Weights of a small contrastive image-text model: encoder norm layernorm.
Rows from block 10 of the image encoder of a small contrastive image-text model, named by matrix and row number. Rows with one number belong to one channel. Each number is 200 + 30 x the weight over its row's rms, rounded and kept within 0 to 999. All counts start at 0.
Before each channel's rows are labels from the 100 images, of 14848, where the channel reaches its highest value: "responds to" is what is common among them; "patch colour" is the nearest of a few named colours to the mean colour under the peak. Only what is clearly more common there than usual is listed. The data: rendered solids tumbling over patterned floors. In brackets: how many of the 100.
# c3: 3x3 conv (encoder.blocks.10.c3.weight, 128x128x3x3, each kernel summed), inputs 0-127
# c1: pointwise conv (encoder.blocks.10.c1.weight, 128x128x1x1), inputs 0-127

responds to: count: four (61); pink object (51); brown object (45); blue object (45)
patch colour: brown (56)
c3.2,191,190,221,233,202,240,241,194,227,188,190,253,224,225,221,194,209,166,201,194,197,179,223,207,195,197,186,212,228,155,211,212,252,139,225,203,190,203,261,177,201,218,229,205,229,255,227,180,173,193,140,174,205,192,172,195,203,198,188,194,215,191,236,199,162,232,159,191,191,249,186,172,213,217,182,236,173,211,213,173,154,169,218,197,168,106,197,258,208,262,150,215,167,195,162,208,167,232,191,215,199,193,194,267,190,214,282,183,207,172,198,228,150,164,189,214,249,198,235,128,207,215,192,190,255,242,196,154
c1.2,207,192,183,185,197,200,193,200,146,187,200,224,200,200,181,190,200,169,207,162,200,130,140,221,200,171,113,224,194,194,200,214,200,117,161,200,175,200,227,233,200,200,214,195,213,200,199,200,156,175,200,212,195,200,146,179,255,151,200,223,200,211,154,218,140,144,151,199,200,200,171,200,234,205,168,259,200,168,201,168,200,187,105,200,178,119,200,243,150,200,206,195,203,200,132,209,200,158,200,235,199,200,178,200,200,200,200,198,219,146,237,155,239,200,165,200,200,175,197,200,200,212,199,200,243,266,219,218

responds to: count: four (68); teal object (56); blue object (49)
patch colour: green (34)
c3.96,189,204,235,206,190,125,203,192,219,231,241,223,142,216,206,199,201,214,209,214,226,201,206,190,209,204,246,214,221,219,218,159,252,210,209,232,224,115,134,170,231,180,201,193,191,219,233,182,133,185,232,190,216,192,195,179,200,187,232,193,235,222,212,233,185,188,204,203,132,211,194,207,214,194,159,234,149,202,193,233,244,212,226,192,233,215,201,209,215,205,233,167,217,175,181,212,89,250,198,172,233,213,189,144,195,167,238,245,207,223,205,199,186,189,194,200,94,183,224,241,221,226,217,175,238,189,205,210
c1.96,150,197,200,163,200,234,200,200,200,165,200,229,115,200,215,197,169,200,224,211,141,226,251,173,214,208,188,171,191,200,198,253,200,242,187,227,255,200,104,200,206,200,169,160,200,200,179,200,200,214,200,147,216,171,200,148,200,200,209,148,179,207,189,223,200,220,200,185,210,176,189,190,148,208,227,200,200,200,144,197,230,207,234,137,220,238,200,200,184,200,211,171,203,200,218,200,199,211,200,161,200,182,200,188,149,212,259,200,200,177,165,187,199,204,200,227,54,200,208,200,200,200,200,145,251,200,191,149

responds to: count: four (65); brown object (60)
patch colour: brown (65)
c3.32,172,197,232,202,201,194,197,223,183,207,253,198,201,209,187,173,198,206,186,200,155,164,262,161,192,173,255,173,199,266,219,243,104,214,226,199,339,227,231,214,219,166,197,199,174,186,190,175,225,157,215,193,171,203,214,129,189,166,190,189,205,174,207,144,202,233,210,213,197,202,239,183,190,202,182,204,226,280,221,182,214,171,199,189,230,176,222,144,197,197,187,185,210,165,177,219,207,218,196,191,143,234,238,190,198,150,220,192,193,214,190,191,181,211,196,242,192,206,192,203,198,203,196,228,270,163,201,215
c1.32,159,188,235,178,182,149,160,212,187,199,209,200,200,159,228,204,166,200,200,212,200,200,174,200,206,164,201,141,177,233,200,139,132,233,200,162,283,155,200,200,166,241,200,193,207,161,146,163,157,184,200,200,200,172,215,180,169,200,196,138,168,200,148,200,147,155,244,200,180,172,200,177,230,160,157,172,200,260,188,200,166,161,200,186,200,179,185,240,213,187,202,170,200,201,171,203,238,200,200,200,202,178,200,183,125,148,166,211,226,190,200,228,146,200,200,239,109,203,213,181,200,213,229,218,160,211,229,194

responds to: teal object (97); count: four (52); its colour: teal (30)
patch colour: green (25)
c3.37,199,169,218,201,199,180,192,177,215,197,217,207,149,209,217,201,189,166,196,234,162,218,213,194,181,229,199,208,191,126,210,223,260,219,214,221,180,162,146,183,200,229,182,194,217,229,221,170,155,219,235,203,225,200,195,222,178,218,195,195,205,212,221,186,198,230,135,195,193,187,203,195,196,159,222,242,182,203,193,217,273,208,179,197,212,225,206,219,201,234,217,184,203,179,182,209,171,214,195,170,169,191,218,176,185,201,201,204,194,191,201,201,202,189,223,230,150,233,200,171,210,211,209,0,268,146,194,192
c1.37,200,188,200,183,200,200,200,206,255,200,217,200,200,200,225,197,212,168,219,200,127,229,225,200,180,200,202,198,232,200,203,250,200,200,221,200,218,198,156,205,184,201,200,160,199,157,199,186,200,157,220,200,196,168,187,200,146,200,210,163,200,240,215,200,220,228,200,195,200,233,200,200,172,205,200,217,200,200,200,213,252,201,206,200,200,210,222,180,179,233,230,200,192,200,226,292,200,193,239,200,188,205,249,238,181,217,202,165,200,146,203,179,200,198,200,200,109,167,182,192,171,188,200,0,200,178,200,200

responds to: teal object (50); count: four (47); its colour: teal (30)
patch colour: green (35)
c3.76,194,217,209,204,218,139,198,217,225,214,206,238,178,233,212,198,197,195,205,191,235,192,183,224,202,226,212,215,185,228,197,183,212,206,190,187,183,144,136,211,209,193,227,192,193,236,214,163,125,171,242,161,197,200,181,194,234,205,210,212,204,239,197,213,192,210,239,227,144,239,209,197,212,200,165,235,64,207,182,253,207,184,214,246,236,217,223,255,253,217,191,186,206,193,199,229,117,227,183,198,261,246,179,188,203,205,255,223,234,250,196,212,229,243,186,209,172,172,224,191,211,238,221,201,239,184,214,244
c1.76,200,196,200,157,169,161,147,178,173,200,192,229,165,200,169,192,177,179,194,200,116,223,241,153,200,165,207,161,211,168,186,244,225,200,170,200,200,200,104,200,171,173,183,200,139,139,234,173,191,151,200,161,199,158,217,129,200,200,200,179,200,194,200,200,172,237,179,234,210,186,170,175,119,213,208,200,178,193,135,187,237,200,200,213,200,201,184,200,225,200,226,221,187,200,200,190,196,174,200,87,203,200,223,161,200,200,200,214,166,180,186,200,166,225,180,200,145,162,173,221,200,169,153,163,200,207,172,200

responds to: teal object (100); count: four (56)
patch colour: green (38)
c3.74,206,217,182,184,197,211,198,208,193,226,204,214,164,223,202,198,198,168,205,193,202,188,235,192,197,234,158,194,204,120,189,235,230,199,208,199,143,231,169,208,215,200,193,202,213,202,227,203,185,170,0,226,173,208,218,188,190,188,203,213,191,187,197,198,203,205,181,218,196,199,204,206,199,207,194,249,208,151,198,216,242,211,209,202,199,94,210,227,218,208,220,146,221,206,208,174,251,197,206,225,213,209,209,215,207,245,217,168,214,218,202,239,226,255,197,187,254,206,191,224,210,188,197,205,160,149,207,211
c1.74,173,189,163,131,183,200,215,200,106,200,200,207,142,228,200,225,200,171,244,168,200,186,200,200,190,185,141,196,182,200,172,200,224,239,200,202,204,271,135,200,165,135,200,168,142,203,204,200,248,119,200,165,200,200,220,192,154,148,207,171,200,180,162,200,180,200,138,213,229,207,200,185,200,225,200,200,200,129,129,159,200,189,230,200,200,200,178,154,161,209,217,156,200,193,200,195,224,177,214,246,200,189,184,200,203,265,233,200,187,190,196,192,184,242,200,200,200,164,169,215,153,200,143,212,200,200,200,173

responds to: black object (56); its colour: black (30)
patch colour: pink (26)
c3.84,199,196,175,160,196,189,162,189,165,189,193,194,169,216,183,137,198,191,147,150,149,206,166,204,170,168,229,182,230,180,232,160,80,169,190,197,205,189,123,164,175,220,210,205,184,213,193,165,228,211,183,203,159,189,194,141,205,202,143,191,171,125,210,198,214,194,166,196,207,137,198,187,168,206,229,210,220,187,178,199,191,233,218,182,119,177,211,199,194,147,240,157,231,195,217,219,212,193,161,204,186,203,159,175,216,222,168,180,203,224,174,192,193,208,210,208,158,203,223,160,201,216,229,182,173,163,190,129
c1.84,247,167,155,180,252,182,156,223,200,231,196,199,200,212,227,227,256,200,200,225,187,202,170,179,158,222,228,233,244,200,260,200,169,182,205,233,200,216,202,200,196,266,258,197,225,200,266,200,242,200,200,245,200,231,230,200,222,200,200,229,191,144,229,233,243,195,201,229,223,200,193,245,200,200,172,200,189,239,194,200,200,303,254,200,200,200,230,229,200,200,236,178,208,216,264,200,230,200,182,202,162,200,196,231,200,254,200,159,240,230,200,200,215,234,200,200,200,268,225,188,217,233,286,200,178,200,247,174

responds to: count: four (61); purple object (50)
patch colour: brown (52)
c3.70,198,204,151,197,208,232,194,197,186,217,220,216,223,192,228,225,234,197,242,213,221,230,233,166,238,210,193,246,180,117,170,216,159,218,174,168,142,216,215,203,264,197,212,149,231,194,141,198,125,216,271,197,202,213,162,242,225,186,200,205,144,217,184,186,162,236,165,195,255,197,168,212,233,195,229,195,209,221,171,233,215,151,223,192,206,212,233,200,215,189,182,207,217,193,234,212,222,206,233,227,203,220,243,216,257,217,220,208,199,195,190,247,162,248,225,192,242,176,161,162,216,216,186,221,122,137,188,216
c1.70,179,225,105,200,200,200,245,221,224,141,148,214,200,179,207,200,187,200,259,178,200,226,211,200,228,161,218,193,200,200,175,191,150,200,200,206,179,200,133,203,165,163,207,200,199,218,177,185,215,242,200,212,210,196,149,165,238,176,200,186,160,198,195,200,173,230,200,192,262,200,205,233,200,130,206,154,232,183,197,236,191,119,174,161,209,221,200,183,200,142,214,177,203,211,157,143,205,200,235,229,173,194,200,205,219,207,200,222,200,213,189,244,188,200,207,185,226,154,150,200,201,158,124,208,127,125,177,191

responds to: green object (99); count: four (55)
patch colour: green (42)
c3.80,193,219,254,219,202,212,188,194,140,235,189,195,228,215,181,183,192,177,196,228,246,181,210,216,195,217,211,204,207,195,194,222,214,213,209,168,184,235,206,206,168,220,220,210,217,219,227,167,183,252,208,187,197,173,207,188,222,229,240,226,164,200,196,129,220,143,214,230,144,225,175,207,189,127,143,210,110,236,210,227,98,184,232,222,177,183,256,256,223,220,192,240,205,187,201,179,184,219,189,234,200,166,183,156,235,226,217,206,205,230,205,169,250,213,186,258,240,197,180,174,257,199,209,138,195,234,207,181
c1.80,218,227,200,157,190,174,200,180,105,194,134,220,182,166,200,200,200,176,133,178,200,170,200,200,200,200,165,166,216,194,183,108,216,173,200,202,202,107,200,202,200,190,195,196,212,129,223,137,140,240,200,203,200,206,176,198,177,200,194,200,129,149,200,224,210,227,200,200,199,144,158,172,143,200,195,200,200,210,200,165,218,172,181,200,184,182,199,200,200,240,180,200,204,200,165,200,156,152,200,200,215,228,161,145,188,200,164,126,233,200,220,217,160,200,200,188,212,226,161,210,200,189,232,248,239,200,200,204

responds to: teal object (82); count: four (57)
patch colour: green (38)
c3.31,209,176,162,223,214,188,191,203,227,190,170,188,115,191,198,179,186,172,147,166,93,115,186,215,164,175,162,197,207,149,190,192,223,191,213,221,173,155,146,212,162,208,187,227,208,212,181,203,196,169,173,208,198,194,213,225,178,163,189,202,206,196,213,178,192,207,189,190,131,102,205,225,186,196,203,223,180,157,214,190,209,142,163,221,178,185,207,180,118,177,180,160,186,223,187,197,178,182,176,178,187,188,192,154,186,193,177,175,204,149,205,191,210,173,190,155,221,218,234,202,173,153,211,166,254,201,181,166
c1.31,222,200,200,277,200,222,169,254,257,217,153,196,200,195,200,193,173,171,157,251,200,118,182,200,200,155,200,227,187,159,212,208,196,259,218,280,200,208,228,182,200,219,190,214,148,200,200,204,236,163,108,216,208,182,222,214,200,253,172,172,200,200,188,200,200,241,204,228,200,132,200,261,200,200,259,250,178,200,231,190,200,222,200,197,158,200,201,265,141,200,186,173,206,203,156,232,237,187,144,176,200,200,200,200,200,229,200,202,177,167,237,200,199,200,132,173,200,227,200,188,200,187,226,200,200,200,203,175

responds to: green object (97); count: four (65); purple object (42)
patch colour: green (46)
c3.101,209,214,196,212,202,182,215,204,231,215,222,197,203,217,225,223,225,240,228,222,253,221,248,222,206,217,224,205,235,230,222,199,188,230,255,226,147,226,184,226,205,217,216,235,209,205,226,190,160,216,255,259,237,207,214,194,210,226,245,218,237,221,206,123,224,147,214,253,170,222,213,199,221,147,122,200,165,219,230,227,183,215,226,212,243,229,212,215,228,190,188,236,207,208,220,198,210,203,174,186,229,102,242,173,229,210,222,196,225,222,254,168,229,192,198,209,220,271,218,206,226,170,214,125,234,189,209,240
c1.101,139,200,200,123,196,211,200,144,109,180,150,217,171,170,200,206,207,120,189,177,138,160,182,143,200,200,200,200,200,200,186,198,209,184,199,200,187,170,159,144,185,200,178,118,170,200,177,200,160,212,194,176,213,200,200,200,200,161,200,200,159,180,181,242,200,200,200,203,190,200,164,189,125,250,220,244,164,211,147,199,235,152,196,203,183,200,179,200,200,209,191,191,176,158,200,200,198,213,225,200,200,200,179,147,200,200,200,156,169,148,155,200,162,222,194,200,167,142,170,190,147,233,219,232,184,167,168,200

responds to: yellow object (100); count: four (49)
patch colour: brown (62)
c3.100,190,171,176,203,211,153,206,210,180,210,203,266,178,194,194,211,185,224,192,203,207,212,166,207,192,191,231,202,188,355,205,182,228,194,192,243,236,194,207,181,203,210,191,201,216,196,208,198,166,186,162,192,201,241,189,179,201,193,164,181,231,200,198,205,181,165,259,206,194,183,176,173,223,209,180,224,200,149,203,201,285,211,223,187,198,191,197,203,211,221,164,147,220,186,202,206,176,211,197,204,230,191,160,187,189,174,197,196,215,194,195,217,211,172,193,186,212,203,208,223,201,180,194,255,371,168,209,200
c1.100,200,200,200,175,166,141,184,200,200,198,200,251,198,205,200,220,150,200,200,191,227,245,200,221,168,186,200,159,200,322,210,194,200,227,224,195,240,142,200,155,191,200,173,184,200,200,200,200,144,200,125,200,200,200,200,157,200,200,204,144,257,200,181,200,200,110,281,221,200,200,200,200,190,200,114,200,200,149,194,175,200,224,245,200,200,200,191,200,214,200,200,200,210,185,227,200,181,195,113,183,190,200,175,212,184,183,197,142,172,214,200,161,171,200,205,200,200,182,200,225,200,175,192,258,247,161,224,176

responds to: black object (89); count: four (55); its colour: black (32)
patch colour: black (56)
c3.120,195,181,218,212,191,220,193,203,219,137,175,184,177,195,182,145,148,249,211,198,185,205,238,185,219,220,222,210,186,205,174,257,262,189,185,200,198,225,185,208,197,221,202,218,98,204,161,178,152,212,209,178,243,213,247,223,222,227,191,216,189,184,196,175,182,203,220,229,244,187,209,228,210,201,214,209,224,220,222,151,193,183,175,176,181,206,238,232,157,235,194,189,154,214,211,177,157,203,200,237,223,219,210,252,160,207,201,190,143,183,176,169,166,147,153,214,208,205,94,230,200,189,198,205,123,266,233,192
c1.120,228,223,240,150,120,238,154,209,158,224,200,170,239,113,112,200,188,172,200,233,229,141,198,200,190,219,216,144,233,200,181,200,246,134,186,200,219,196,191,200,200,215,217,210,200,164,200,200,200,200,183,200,200,200,200,193,181,198,200,188,186,152,146,192,221,200,200,268,185,200,200,200,198,191,200,200,153,186,189,176,184,140,200,200,146,200,168,188,200,242,201,200,200,200,164,200,200,200,201,194,214,230,241,194,264,132,181,260,251,160,200,203,200,230,200,200,200,137,229,178,252,191,225,200,137,200,200,200

responds to: yellow object (100); count: four (55)
patch colour: yellow (33)
c3.29,227,190,176,197,194,225,258,195,171,176,227,196,147,209,194,185,172,203,198,217,203,145,135,233,192,230,253,219,223,222,227,170,181,194,189,244,221,240,178,211,218,235,219,215,160,198,207,171,217,181,138,213,188,248,179,219,193,181,148,219,183,176,231,212,209,180,223,234,238,219,224,205,192,202,210,195,212,153,185,185,230,198,200,238,209,211,252,195,206,189,208,157,199,215,169,198,176,216,123,205,150,177,172,134,199,196,219,198,188,237,239,195,258,163,181,174,197,216,223,202,185,178,243,214,314,114,204,169
c1.29,211,176,202,127,199,141,179,200,200,133,166,265,196,189,202,200,168,227,226,188,200,187,152,236,175,200,200,200,180,242,206,200,200,189,148,177,213,157,172,199,200,173,250,167,200,200,200,154,200,138,177,189,212,200,200,204,200,199,113,200,200,170,200,200,126,158,200,200,200,200,200,148,169,152,119,196,204,200,176,135,230,206,250,176,186,195,249,200,197,232,200,151,198,136,200,162,200,198,107,200,217,193,200,198,204,173,200,136,169,183,203,200,202,169,198,199,230,176,200,168,200,172,201,200,228,200,200,194

responds to: light from the right (60); white object (51); its colour: white (32)
patch colour: brown (53)
c3.62,221,209,158,220,220,218,221,209,198,218,176,204,141,190,226,201,261,210,162,206,170,201,131,209,248,155,195,230,188,213,243,168,139,206,192,236,144,191,179,198,171,185,197,215,180,260,181,297,181,208,178,208,211,213,195,218,208,218,182,213,208,195,159,203,202,187,195,195,205,180,248,218,253,260,217,202,227,150,239,210,200,230,232,211,183,214,206,210,187,141,238,204,217,279,166,224,186,190,201,179,233,206,186,207,192,246,78,196,183,208,198,199,224,192,237,182,194,175,217,206,169,215,214,220,189,158,173,179
c1.62,232,196,163,233,270,187,215,200,274,157,161,215,219,200,210,155,202,202,175,226,143,200,179,202,217,110,230,200,200,200,200,170,200,172,146,188,200,134,167,188,189,200,216,211,200,200,200,216,200,200,200,200,160,204,191,233,200,211,200,234,170,200,200,130,200,171,200,149,105,149,200,170,171,200,177,191,200,218,200,200,200,194,200,201,200,200,184,200,200,153,176,200,171,239,139,169,200,112,200,203,165,188,177,174,207,228,177,200,183,200,219,200,200,209,196,179,207,200,211,116,200,220,139,182,218,177,128,166

responds to: count: four (71); grey object (52); teal object (50); its colour: teal (26)
patch colour: brown (46)
c3.122,221,187,237,210,193,254,230,196,209,202,245,206,227,257,214,191,211,203,204,160,169,215,203,204,190,166,185,217,259,189,219,218,199,228,254,210,133,237,171,230,248,224,192,216,188,262,218,139,192,198,268,231,211,208,276,177,201,175,282,222,237,180,194,202,210,192,216,286,234,228,234,173,202,176,220,228,228,209,210,211,201,234,161,193,224,256,193,200,182,234,227,210,188,194,232,239,214,198,185,222,215,235,193,226,195,201,230,151,201,208,226,179,185,195,184,159,207,246,225,208,169,218,117,166,164,193,205,181
c1.122,173,200,245,173,200,167,117,205,200,211,166,179,219,159,165,192,164,184,189,215,239,143,151,200,195,185,200,167,178,211,168,155,268,159,200,192,200,163,200,163,163,179,179,163,200,200,122,200,131,200,133,129,168,185,185,206,159,200,189,181,166,206,190,147,144,200,247,172,138,238,153,199,216,214,188,200,200,208,164,200,152,158,176,200,202,177,208,201,202,223,183,200,200,166,200,200,207,204,222,203,182,200,202,176,181,200,187,200,178,200,146,181,159,168,171,218,179,130,168,175,209,200,183,206,200,260,201,220

responds to: pink object (100); its colour: pink (69)
patch colour: pink (26)
c3.56,181,176,171,185,216,243,183,201,211,181,199,232,225,226,196,244,166,213,221,217,207,182,151,200,205,197,198,184,195,177,209,226,151,184,182,191,124,221,215,186,208,206,201,202,214,210,229,182,208,235,64,165,215,226,213,172,206,187,210,208,202,231,232,200,201,210,185,187,193,216,185,209,147,190,243,275,175,189,198,175,187,174,174,182,187,102,173,239,191,181,196,218,175,174,210,184,204,167,194,228,175,160,170,208,205,212,283,207,172,204,193,178,201,200,196,202,287,197,182,181,117,176,215,137,184,200,216,196
c1.56,194,222,200,157,200,240,204,245,236,193,226,200,213,246,200,200,210,186,222,193,213,200,200,200,200,207,200,200,200,236,178,190,200,200,154,149,153,192,208,210,209,200,200,210,216,200,227,200,218,210,102,207,200,201,198,200,235,200,200,232,234,223,269,159,193,238,161,213,200,200,122,200,168,200,200,266,200,200,209,200,206,209,160,250,151,97,244,238,194,96,200,200,187,216,200,177,198,148,193,200,200,149,193,200,200,214,283,179,164,218,186,200,233,200,224,200,200,200,200,161,200,178,224,125,200,200,186,235

responds to: brown object (89); count: four (50); its colour: brown (29)
patch colour: brown (50)
c3.87,192,183,250,239,186,214,211,210,224,198,185,171,161,184,207,205,182,209,155,185,216,218,205,203,180,177,169,190,205,164,206,219,196,175,218,210,145,213,238,189,226,197,193,205,189,217,191,204,194,165,208,191,198,184,179,198,201,206,210,195,225,189,207,173,173,173,219,213,178,242,192,208,238,179,204,176,179,179,197,185,114,208,191,200,175,200,186,162,201,201,203,200,163,202,215,285,170,187,198,104,184,206,164,223,150,205,81,222,221,209,210,183,193,120,199,221,98,202,212,144,177,188,185,217,179,103,206,190
c1.87,185,198,226,265,188,149,200,216,200,218,207,216,227,245,254,200,200,219,158,200,253,234,201,200,216,200,200,201,168,159,215,205,196,179,210,197,168,238,245,163,210,209,216,200,194,201,199,179,140,200,214,161,229,205,160,232,213,200,198,153,220,200,244,200,200,222,252,200,200,224,166,254,253,169,157,201,143,173,200,200,149,200,195,182,200,188,142,160,216,249,182,200,188,193,200,252,200,190,200,113,200,211,163,200,200,211,102,255,200,203,194,200,200,147,173,238,118,200,200,218,166,200,226,218,176,185,250,200

responds to: count: four (50); chain link (26)
patch colour: brown (46)
c3.114,187,229,211,185,210,216,185,219,173,232,192,191,232,200,186,231,163,217,261,248,204,276,211,200,195,202,171,194,205,234,182,224,187,223,206,157,201,181,222,186,247,209,196,173,240,137,146,196,197,144,216,166,196,172,193,210,219,193,211,191,162,233,176,189,200,208,220,177,276,231,187,225,191,187,230,247,217,251,190,224,201,157,181,252,208,212,226,191,232,224,223,269,229,188,206,207,179,219,276,241,210,228,234,210,223,203,205,204,236,179,157,245,161,258,166,221,239,155,133,205,200,221,171,245,149,210,189,234
c1.114,198,218,111,194,199,200,202,188,170,200,173,200,187,200,200,220,219,200,200,231,200,185,185,115,200,162,200,209,197,187,185,226,92,223,200,200,200,155,121,200,242,200,208,200,200,169,81,178,207,144,200,180,220,168,200,189,200,177,184,198,161,233,200,189,182,200,202,200,247,177,216,212,217,200,200,260,187,205,184,214,164,200,132,208,181,186,193,200,200,149,200,200,235,240,175,200,147,173,192,184,217,200,203,200,200,200,171,223,220,163,128,233,159,200,200,175,172,132,153,200,192,200,200,200,200,152,200,200

responds to: pink object (100); count: four (53)
patch colour: pink (35)
c3.13,189,181,224,205,202,169,205,229,227,177,198,200,234,131,197,219,179,210,179,173,168,226,229,214,198,155,188,178,192,199,257,199,202,249,195,233,179,226,210,178,207,218,219,190,210,236,215,189,93,198,208,189,246,215,195,164,194,223,251,145,257,211,214,214,180,202,211,188,180,235,180,214,227,176,198,215,230,196,163,214,141,193,203,146,213,198,127,249,240,189,184,252,217,202,262,170,160,231,234,162,187,190,255,237,151,243,225,221,203,189,194,231,226,184,215,216,146,175,212,188,217,204,221,187,158,276,212,208
c1.13,171,191,200,172,200,150,200,232,151,186,175,185,224,206,200,206,158,171,247,148,200,153,200,191,200,221,201,173,184,151,199,200,175,208,180,200,200,207,200,201,202,200,200,171,194,200,222,199,200,200,200,145,194,200,186,176,258,240,200,212,200,178,208,143,185,131,186,207,108,240,200,197,149,213,200,214,194,200,200,200,154,178,144,215,200,156,200,260,165,182,212,218,184,185,159,147,200,200,178,256,230,199,200,200,150,209,262,183,200,222,200,207,225,104,171,200,291,211,195,200,172,190,204,199,200,290,191,178

responds to: light from the left (69)
patch colour: brown (53)
c3.45,192,200,140,187,189,166,181,190,213,174,164,194,146,183,182,113,207,159,180,191,133,180,175,201,157,212,209,185,191,178,192,179,153,163,200,198,197,208,132,194,179,195,215,180,145,173,153,151,189,189,155,186,143,182,168,234,212,173,131,195,176,151,190,165,201,191,187,167,195,142,204,183,201,189,224,205,192,207,166,209,169,183,145,145,180,172,226,213,146,182,204,158,165,213,219,189,196,174,146,199,204,180,172,190,180,156,190,184,212,163,185,186,143,174,208,188,203,194,165,188,154,139,206,179,189,173,170,148
c1.45,227,239,155,200,200,240,200,230,200,259,272,200,200,207,200,191,213,200,200,226,200,226,200,200,197,242,243,236,218,200,260,193,162,200,200,250,169,200,182,210,269,217,223,200,202,246,274,174,224,200,200,192,226,200,234,207,225,200,220,224,200,181,209,237,226,200,200,259,300,229,200,224,218,200,227,214,248,200,209,246,197,238,232,200,200,243,256,216,200,200,247,200,219,200,271,200,194,228,200,200,208,212,204,240,238,200,200,225,236,267,193,233,267,210,182,218,217,185,185,251,220,200,215,200,161,134,205,228

responds to: brown object (94); count: four (63); its colour: brown (54)
patch colour: brown (68)
c3.107,205,207,281,187,199,163,202,208,188,182,188,204,253,133,227,134,205,220,199,216,153,206,228,154,217,183,228,232,212,239,217,212,235,211,201,268,272,178,171,212,228,199,175,188,166,230,206,223,156,191,198,190,201,222,214,189,195,177,177,243,217,168,231,182,218,240,245,262,150,225,233,208,235,205,191,166,206,193,179,191,205,223,196,160,207,202,248,191,134,242,186,182,177,206,163,250,169,212,222,230,250,209,201,238,214,163,217,119,214,160,206,172,151,175,218,194,146,215,208,184,193,206,203,220,149,220,194,207
c1.107,184,200,200,210,136,146,166,188,200,200,200,142,196,200,210,200,171,220,159,200,224,173,219,211,178,146,172,191,183,200,200,221,200,183,201,218,236,211,262,181,200,200,208,213,200,112,125,168,166,199,203,200,174,163,183,200,151,200,175,190,200,200,171,207,120,166,206,193,127,236,164,135,220,207,149,130,170,200,200,200,173,200,124,179,183,195,183,194,198,165,216,196,224,154,138,238,183,196,173,200,184,200,212,200,161,200,200,236,186,200,185,179,181,158,178,200,200,142,221,200,238,201,189,211,187,259,242,174

responds to: yellow object (52); cube frame (41); jack (35); its colour: orange (33)
patch colour: brown (53)
c3.52,170,233,131,184,192,199,190,220,177,243,202,196,212,216,202,324,177,212,230,214,221,235,199,204,223,185,162,173,195,267,168,192,202,227,221,153,170,174,204,211,221,218,167,188,246,102,160,201,228,211,231,196,186,209,182,189,246,229,200,197,136,265,197,198,195,204,210,164,244,208,204,232,201,203,217,182,186,210,171,209,208,158,164,227,194,227,192,191,219,195,191,190,216,151,215,216,230,144,235,231,202,220,211,209,198,210,129,228,198,171,187,216,193,194,205,218,257,171,206,210,155,179,204,253,220,139,195,221
c1.52,200,200,200,225,178,200,200,200,226,190,200,150,227,188,243,285,230,215,247,222,200,200,200,158,200,200,200,178,219,200,182,201,63,215,161,165,113,200,200,200,223,210,170,205,200,150,200,218,191,215,200,195,212,200,200,202,200,227,150,200,169,229,153,183,200,219,200,200,267,221,230,200,200,193,231,167,225,192,200,223,201,167,157,194,170,216,206,184,226,200,222,134,217,226,226,152,198,146,200,217,200,177,198,241,232,193,125,200,200,218,176,229,200,200,269,188,200,200,225,206,200,183,200,200,200,104,188,200

responds to: yellow object (95); its colour: yellow (55); count: four (51)
patch colour: brown (50)
c3.17,205,200,176,202,182,188,189,208,165,216,233,223,221,222,201,205,222,110,206,248,199,152,229,209,191,156,152,195,212,137,243,177,252,200,209,166,183,216,223,207,263,175,173,209,250,161,194,211,221,191,232,234,217,159,199,212,185,183,226,225,179,235,190,219,218,227,182,212,204,211,160,170,114,208,241,225,221,209,213,157,263,149,159,192,190,195,183,186,243,272,203,170,254,161,147,221,183,209,229,208,174,196,196,207,185,163,266,225,192,201,193,209,201,207,223,193,202,194,209,204,193,196,197,169,279,226,198,253
c1.17,200,210,171,176,200,200,192,140,200,195,153,222,200,155,225,191,191,170,185,200,200,202,200,165,200,133,176,199,192,240,211,200,286,174,200,200,226,152,157,185,234,179,171,196,200,200,159,189,228,145,256,200,182,200,200,200,131,160,178,220,174,201,200,181,200,189,211,200,166,148,200,153,131,167,146,251,161,170,222,200,200,200,206,188,200,185,162,200,160,200,147,145,200,200,149,200,175,192,159,200,202,187,200,200,180,210,200,156,198,131,200,144,142,200,200,200,186,212,200,184,163,162,195,188,263,249,138,212